A small image classifier, trained from scratch: adamw at rate 0.00076.
Rows from block 3 of a small image classifier, named by matrix and row number. Rows with one number within an expert belong to one neuron, the router's apart. Each number is 200 + 40 x the weight over its row's rms, rounded and kept within 0 to 999. All counts start at 0. After the name is the row's rms in percent of the matrix's.
Before each expert's rows are labels from the 100 images, of 14848, where the router gives the expert most weight on average: "responds to" is what is common among them. Only what is clearly more common there than usual is listed. The data: scattered letters and digits in many colours.
# router: router (model.blocks.3.mlp.router.weight, 16x384), inputs 256-287
# up: expert up (model.blocks.3.mlp.up, 16x192x384), inputs 256-287
# down: expert down (model.blocks.3.mlp.down, 16x384x192, transposed), outputs 256-287

# expert 1
responds to: count: one
router.1,068,203,226,152,217,213,165,243,161,244,102,121,247,252,196,188,254,183,182,185,208,203,175,192,159,223,197,157,163,181,197,172,242
up.18,083,172,223,196,170,191,221,128,228,153,275,167,228,217,208,221,180,188,188,168,145,167,250,222,271,153,201,192,140,246,252,198,183
down.18,073,238,223,218,134,222,204,212,184,172,150,118,175,221,145,106,214,179,205,196,214,230,279,197,157,238,243,231,205,205,154,158,200
up.19,103,111,190,198,207,251,226,185,122,183,270,179,168,188,152,257,154,209,151,161,187,216,219,230,300,165,221,249,187,216,236,262,242
down.19,108,231,207,157,139,182,149,233,209,147,164,137,112,210,178,140,214,206,202,160,176,241,204,148,129,208,137,204,183,180,197,205,184
up.20,101,166,239,240,129,230,228,200,253,145,144,258,178,202,245,229,213,205,169,203,219,207,158,185,151,195,181,223,210,225,127,167,216
down.20,105,234,171,183,191,202,210,202,192,236,183,194,164,240,189,177,151,187,215,151,167,189,102,253,258,151,168,252,220,263,196,232,166
up.21,084,131,168,220,181,289,227,102,203,116,263,191,162,230,215,240,188,296,111,163,202,215,185,263,260,143,187,244,190,254,148,248,220
down.21,079,171,144,189,74,218,151,186,253,209,207,226,165,229,163,176,301,338,172,205,178,186,313,201,194,117,195,111,199,211,171,252,205
up.22,099,133,207,192,185,240,193,119,174,119,198,241,159,175,198,178,144,223,186,149,214,222,209,228,229,158,220,213,104,201,199,213,150
down.22,096,206,193,172,115,187,146,231,209,159,195,200,279,143,167,240,211,237,153,191,179,257,229,137,199,228,213,207,160,249,189,174,200
up.23,133,142,157,137,154,304,186,127,151,172,146,181,97,220,151,250,185,246,169,150,193,243,197,230,224,127,224,213,228,231,253,187,246
down.23,129,217,250,218,134,179,180,268,173,197,162,133,91,250,178,181,171,259,185,192,216,220,200,154,219,242,188,202,231,155,169,166,197
up.24,109,204,188,217,158,243,207,125,220,152,256,205,187,204,212,193,203,157,180,158,212,224,213,286,196,173,183,200,164,236,193,266,196
down.24,090,244,217,258,204,239,178,247,130,287,175,251,120,152,151,229,194,212,188,232,218,222,231,188,157,164,228,228,189,175,154,275,158
up.25,128,247,252,125,179,160,234,175,165,169,177,247,178,192,85,174,162,222,120,130,221,141,196,193,220,225,206,192,127,223,253,231,208
down.25,134,191,235,144,240,195,260,186,245,245,201,209,225,221,152,203,197,207,178,204,145,120,220,193,193,241,249,217,144,210,254,171,166
up.26,116,211,188,192,204,242,260,172,139,124,175,183,182,230,271,266,205,253,235,213,222,211,178,162,172,225,217,191,182,171,115,179,179
down.26,131,216,212,181,152,191,190,146,213,192,221,206,221,186,228,258,194,204,200,149,209,178,134,256,224,139,231,210,111,234,218,160,242
up.27,105,144,146,218,261,236,196,182,286,196,275,169,247,199,261,240,176,156,176,216,129,196,281,238,228,169,257,275,134,189,236,148,174
down.27,107,282,187,158,188,193,184,175,166,143,181,162,163,180,120,192,241,179,198,180,179,221,230,154,135,247,196,210,166,159,146,174,206
up.28,114,236,200,200,182,223,198,224,152,192,201,246,173,215,149,207,227,187,301,172,195,203,211,239,174,214,204,196,190,237,275,253,218
down.28,115,205,192,207,218,199,209,215,235,232,217,231,240,158,239,186,136,203,250,123,163,255,192,196,236,257,196,193,212,105,203,226,178

# expert 3
responds to: count: six; the character C; the character R; the character Q
router.3,099,220,186,112,229,154,211,237,263,228,204,285,206,181,194,215,215,198,169,167,270,240,186,150,180,227,212,204,187,198,188,141,202
up.20,096,201,229,187,242,248,234,132,147,252,166,103,182,198,239,199,207,146,219,177,255,185,191,255,174,209,219,174,173,247,197,189,215
down.20,103,104,189,163,184,193,160,191,233,151,291,167,188,164,164,164,217,299,181,224,167,142,256,156,203,240,184,174,202,203,228,200,229
up.21,078,220,139,218,167,224,168,167,147,89,143,232,184,203,122,115,187,236,168,181,170,244,246,197,179,216,189,293,173,213,202,204,197
down.21,070,129,202,205,195,233,195,253,216,225,125,196,257,232,227,166,191,152,162,179,185,212,217,260,162,176,190,234,149,249,209,139,181
up.22,108,173,216,210,97,196,163,182,230,167,188,171,301,176,187,210,250,243,190,272,162,174,271,207,184,140,152,155,229,260,228,230,156
down.22,106,163,182,235,193,213,251,224,206,205,186,179,199,263,192,257,251,243,198,247,168,190,217,154,176,148,220,204,155,269,221,178,213
up.23,116,212,181,199,190,172,196,173,133,212,171,128,138,256,240,193,174,260,201,261,194,124,258,160,237,144,218,225,275,234,197,230,181
down.23,116,127,184,217,205,256,157,170,233,189,269,163,211,202,186,199,174,176,250,189,158,225,199,212,244,118,206,188,201,276,274,198,201
up.24,087,172,184,276,257,135,268,122,168,172,178,113,179,214,183,207,255,222,262,230,174,203,195,194,191,167,214,174,139,254,155,205,284
down.24,080,158,165,157,167,125,204,242,213,233,140,215,161,208,140,178,172,232,150,172,242,135,265,134,146,208,180,227,244,192,184,140,166
up.25,088,132,219,228,198,214,193,167,171,226,204,177,190,217,191,157,189,167,173,277,244,186,190,197,231,147,122,181,191,234,183,210,236
down.25,083,208,127,164,168,183,220,262,243,236,113,229,171,198,185,215,163,179,148,189,161,209,196,212,206,147,155,245,156,236,184,180,157
up.26,091,160,222,189,171,248,170,185,205,145,190,231,243,163,216,140,187,147,189,167,172,228,203,225,179,164,78,245,249,241,175,201,260
down.26,081,221,218,248,198,181,272,205,214,244,226,221,150,196,280,209,167,209,149,212,186,207,189,216,221,289,237,215,117,133,195,243,251
up.27,105,206,243,212,198,170,214,192,203,212,199,203,254,175,176,204,189,154,143,228,196,175,239,231,142,196,228,238,185,282,223,160,154
down.27,111,154,159,121,213,182,230,170,274,223,249,209,234,182,236,175,204,270,180,189,182,136,252,187,232,160,198,235,247,169,254,267,235
up.28,110,193,250,201,283,195,187,144,150,211,231,162,195,197,205,198,230,189,202,221,296,253,159,238,161,208,212,173,152,238,174,207,223
down.28,123,206,195,130,186,248,179,187,260,212,169,196,156,178,172,138,186,245,142,202,216,186,208,151,199,299,178,205,216,205,175,192,190
up.29,090,222,218,211,132,202,202,190,197,169,108,163,140,147,169,96,206,204,225,238,186,269,268,188,205,175,189,233,190,241,218,239,184
down.29,083,148,188,182,194,215,193,203,201,266,169,214,249,204,222,227,182,201,155,237,152,175,294,251,197,145,319,248,220,224,248,208,148
up.30,107,244,166,231,208,151,190,177,175,162,133,213,214,220,195,145,180,180,180,137,176,165,153,229,181,202,94,208,166,206,243,180,184
down.30,100,189,159,270,134,257,191,250,174,177,153,247,211,152,183,177,155,125,165,182,233,223,207,259,152,174,205,200,173,183,207,148,177

# expert 10
responds to: count: one
router.10,079,175,281,181,244,192,205,224,186,250,162,140,195,252,190,169,182,172,207,168,191,247,204,161,181,211,171,162,240,253,189,178,212
up.20,098,148,179,189,210,153,186,212,152,116,192,213,231,181,305,155,210,228,148,218,230,205,276,192,178,122,234,247,165,267,228,238,238
down.20,099,153,204,192,133,230,165,224,250,169,160,252,218,167,202,168,134,213,203,118,214,208,224,150,216,291,148,208,179,163,220,226,206
up.21,102,199,152,203,187,170,198,167,250,182,304,175,220,165,193,219,232,257,268,170,231,159,211,209,221,189,178,210,276,156,213,254,180
down.21,104,109,231,178,156,226,159,131,212,152,195,153,258,138,163,235,258,177,144,201,172,169,268,239,143,142,178,221,184,202,271,255,166
up.22,091,146,203,173,170,225,197,162,218,250,160,230,201,179,193,177,217,162,256,193,240,202,188,206,218,210,231,201,191,179,216,249,209
down.22,092,163,161,132,224,199,269,170,172,201,201,173,243,207,253,237,291,181,243,245,193,201,185,178,151,153,248,201,252,234,255,214,242
up.23,082,216,154,165,205,208,275,115,192,211,181,213,261,196,183,227,200,188,80,240,174,218,223,275,199,134,291,171,171,216,168,201,197
down.23,084,135,220,209,205,204,109,185,244,192,242,171,239,205,242,192,240,198,173,261,248,169,216,201,199,166,219,199,232,186,209,206,159
up.24,082,228,168,187,212,221,275,132,161,236,273,204,264,188,216,210,218,186,151,279,187,206,226,266,230,107,310,225,200,182,189,243,209
down.24,072,134,207,183,188,229,176,204,247,175,197,145,259,215,215,149,245,175,199,224,271,117,251,198,172,206,113,205,293,272,244,179,178
up.25,089,191,200,200,189,273,256,191,219,189,285,187,148,150,176,243,197,252,235,262,180,250,208,226,245,216,187,187,190,211,287,279,274
down.25,086,147,204,257,279,141,219,202,164,250,254,174,200,195,170,254,260,109,254,222,239,256,208,106,172,194,211,207,196,211,190,221,207
up.26,093,209,201,192,170,154,265,186,263,191,228,212,201,150,196,147,203,253,112,235,212,190,240,179,194,269,257,237,149,183,200,218,261
down.26,100,261,169,211,258,250,172,263,220,183,138,183,118,274,160,178,198,326,243,173,220,159,241,269,256,253,199,220,182,137,233,196,202
up.27,098,258,244,163,172,219,229,138,236,251,227,223,162,189,188,170,158,210,139,171,198,140,185,213,276,149,146,206,194,242,248,251,184
down.27,091,176,182,193,277,182,204,235,185,165,155,157,97,170,202,179,220,228,197,245,193,261,242,221,217,257,190,267,233,120,231,209,187
up.28,100,193,153,185,146,231,237,124,244,175,237,185,171,115,203,256,206,232,240,172,300,197,181,257,174,187,172,192,178,232,179,232,297
down.28,092,161,247,211,198,195,182,235,143,234,196,148,242,193,150,274,278,227,161,235,181,165,264,162,181,208,238,166,234,199,269,226,164
up.29,106,183,120,208,153,203,192,147,271,216,197,165,187,162,182,193,237,197,208,154,238,177,183,241,162,170,126,228,201,237,218,194,243
down.29,104,193,213,172,164,189,158,195,139,186,97,146,120,192,107,230,221,276,177,174,231,177,269,146,188,264,220,224,141,108,161,229,140
up.30,113,250,231,198,189,173,185,195,122,210,244,203,212,131,181,256,238,223,229,273,179,200,188,213,190,171,175,183,214,199,182,237,159
down.30,118,207,161,161,206,228,188,173,215,175,228,150,278,165,208,201,220,227,148,178,174,189,308,217,180,109,185,175,138,273,269,223,171

# expert 15
responds to: black
router.15,122,163,131,238,198,113,185,232,183,176,268,183,163,219,158,244,241,166,275,186,214,85,209,154,189,176,226,213,217,216,181,234,142
up.38,088,236,202,195,233,222,217,162,197,205,190,183,197,190,244,221,182,166,160,253,185,262,145,211,185,185,229,205,174,219,217,142,332
down.38,090,216,192,182,251,154,242,167,218,264,260,224,135,261,185,213,195,186,160,208,123,142,218,199,265,177,212,177,194,227,268,226,208
up.39,101,203,190,207,148,202,176,189,155,199,171,165,196,186,127,217,167,281,144,195,211,234,209,249,249,142,192,270,187,221,253,221,211
down.39,096,209,153,196,207,218,289,257,199,263,216,243,220,206,169,186,170,192,118,261,120,232,182,256,254,205,227,180,289,201,167,193,173
up.40,098,227,190,169,221,226,220,183,235,283,220,127,190,174,226,223,197,172,166,183,224,271,180,246,185,134,175,231,249,205,168,219,227
down.40,090,217,145,131,236,202,236,179,222,168,214,184,169,283,212,228,214,230,166,186,166,177,205,242,232,132,195,246,207,288,239,227,190
up.41,090,216,211,150,155,187,200,159,234,194,206,222,207,89,236,275,112,240,222,153,261,265,229,213,205,225,185,191,204,180,307,247,259
down.41,089,211,156,205,184,124,248,229,202,221,184,208,243,220,224,220,201,187,124,125,112,178,257,169,146,184,236,203,170,251,186,162,203
up.42,099,169,233,189,228,238,136,205,166,163,250,184,204,173,197,176,244,223,240,187,248,161,194,243,244,208,196,273,202,220,216,236,218
down.42,099,203,182,161,135,241,132,147,218,117,99,185,199,115,252,207,197,283,238,172,209,220,243,234,169,111,193,256,177,234,220,203,262
up.43,084,185,182,165,231,245,229,147,205,229,162,212,222,225,198,252,200,231,191,119,198,184,219,277,179,180,162,192,263,224,238,254,186
down.43,077,169,141,233,223,216,199,215,278,175,288,245,201,227,194,209,138,201,151,183,139,235,205,246,260,125,211,252,186,161,178,191,129
up.44,095,182,241,217,266,290,223,191,164,236,220,205,261,210,253,188,214,185,180,226,218,246,127,282,143,170,168,271,188,238,168,121,194
down.44,093,205,229,270,204,210,172,236,219,188,180,268,192,229,225,241,154,197,176,247,214,174,213,219,187,163,149,184,256,200,179,178,208
up.45,109,167,278,210,224,198,156,196,233,183,172,187,273,187,146,91,175,209,269,174,235,216,242,185,193,181,136,175,200,192,138,161,202
down.45,103,213,190,144,196,227,174,140,157,203,160,103,189,142,168,262,262,216,215,261,222,204,192,135,136,178,193,187,211,156,214,162,224
up.46,097,184,250,210,168,231,235,172,209,180,164,199,229,168,198,192,217,207,220,250,124,230,227,232,191,140,227,202,204,231,256,200,194
down.46,098,195,262,169,190,106,235,213,264,153,183,175,239,138,239,158,216,211,145,123,276,98,198,193,179,205,215,143,182,287,242,206,273
up.47,098,179,167,194,165,236,194,197,185,161,211,151,240,139,197,147,208,184,217,139,145,264,223,211,222,149,168,173,172,196,129,195,223
down.47,096,284,189,141,143,216,249,207,159,182,269,185,139,159,147,208,258,252,148,249,199,227,172,175,209,294,258,240,206,166,183,214,228
up.48,087,160,157,194,104,180,215,208,250,77,191,170,194,156,186,162,218,232,252,105,235,234,235,211,181,154,151,204,231,220,131,205,220
down.48,085,261,224,230,164,226,230,214,163,210,214,203,235,172,199,187,184,163,159,234,197,265,172,180,243,257,238,256,189,128,150,205,206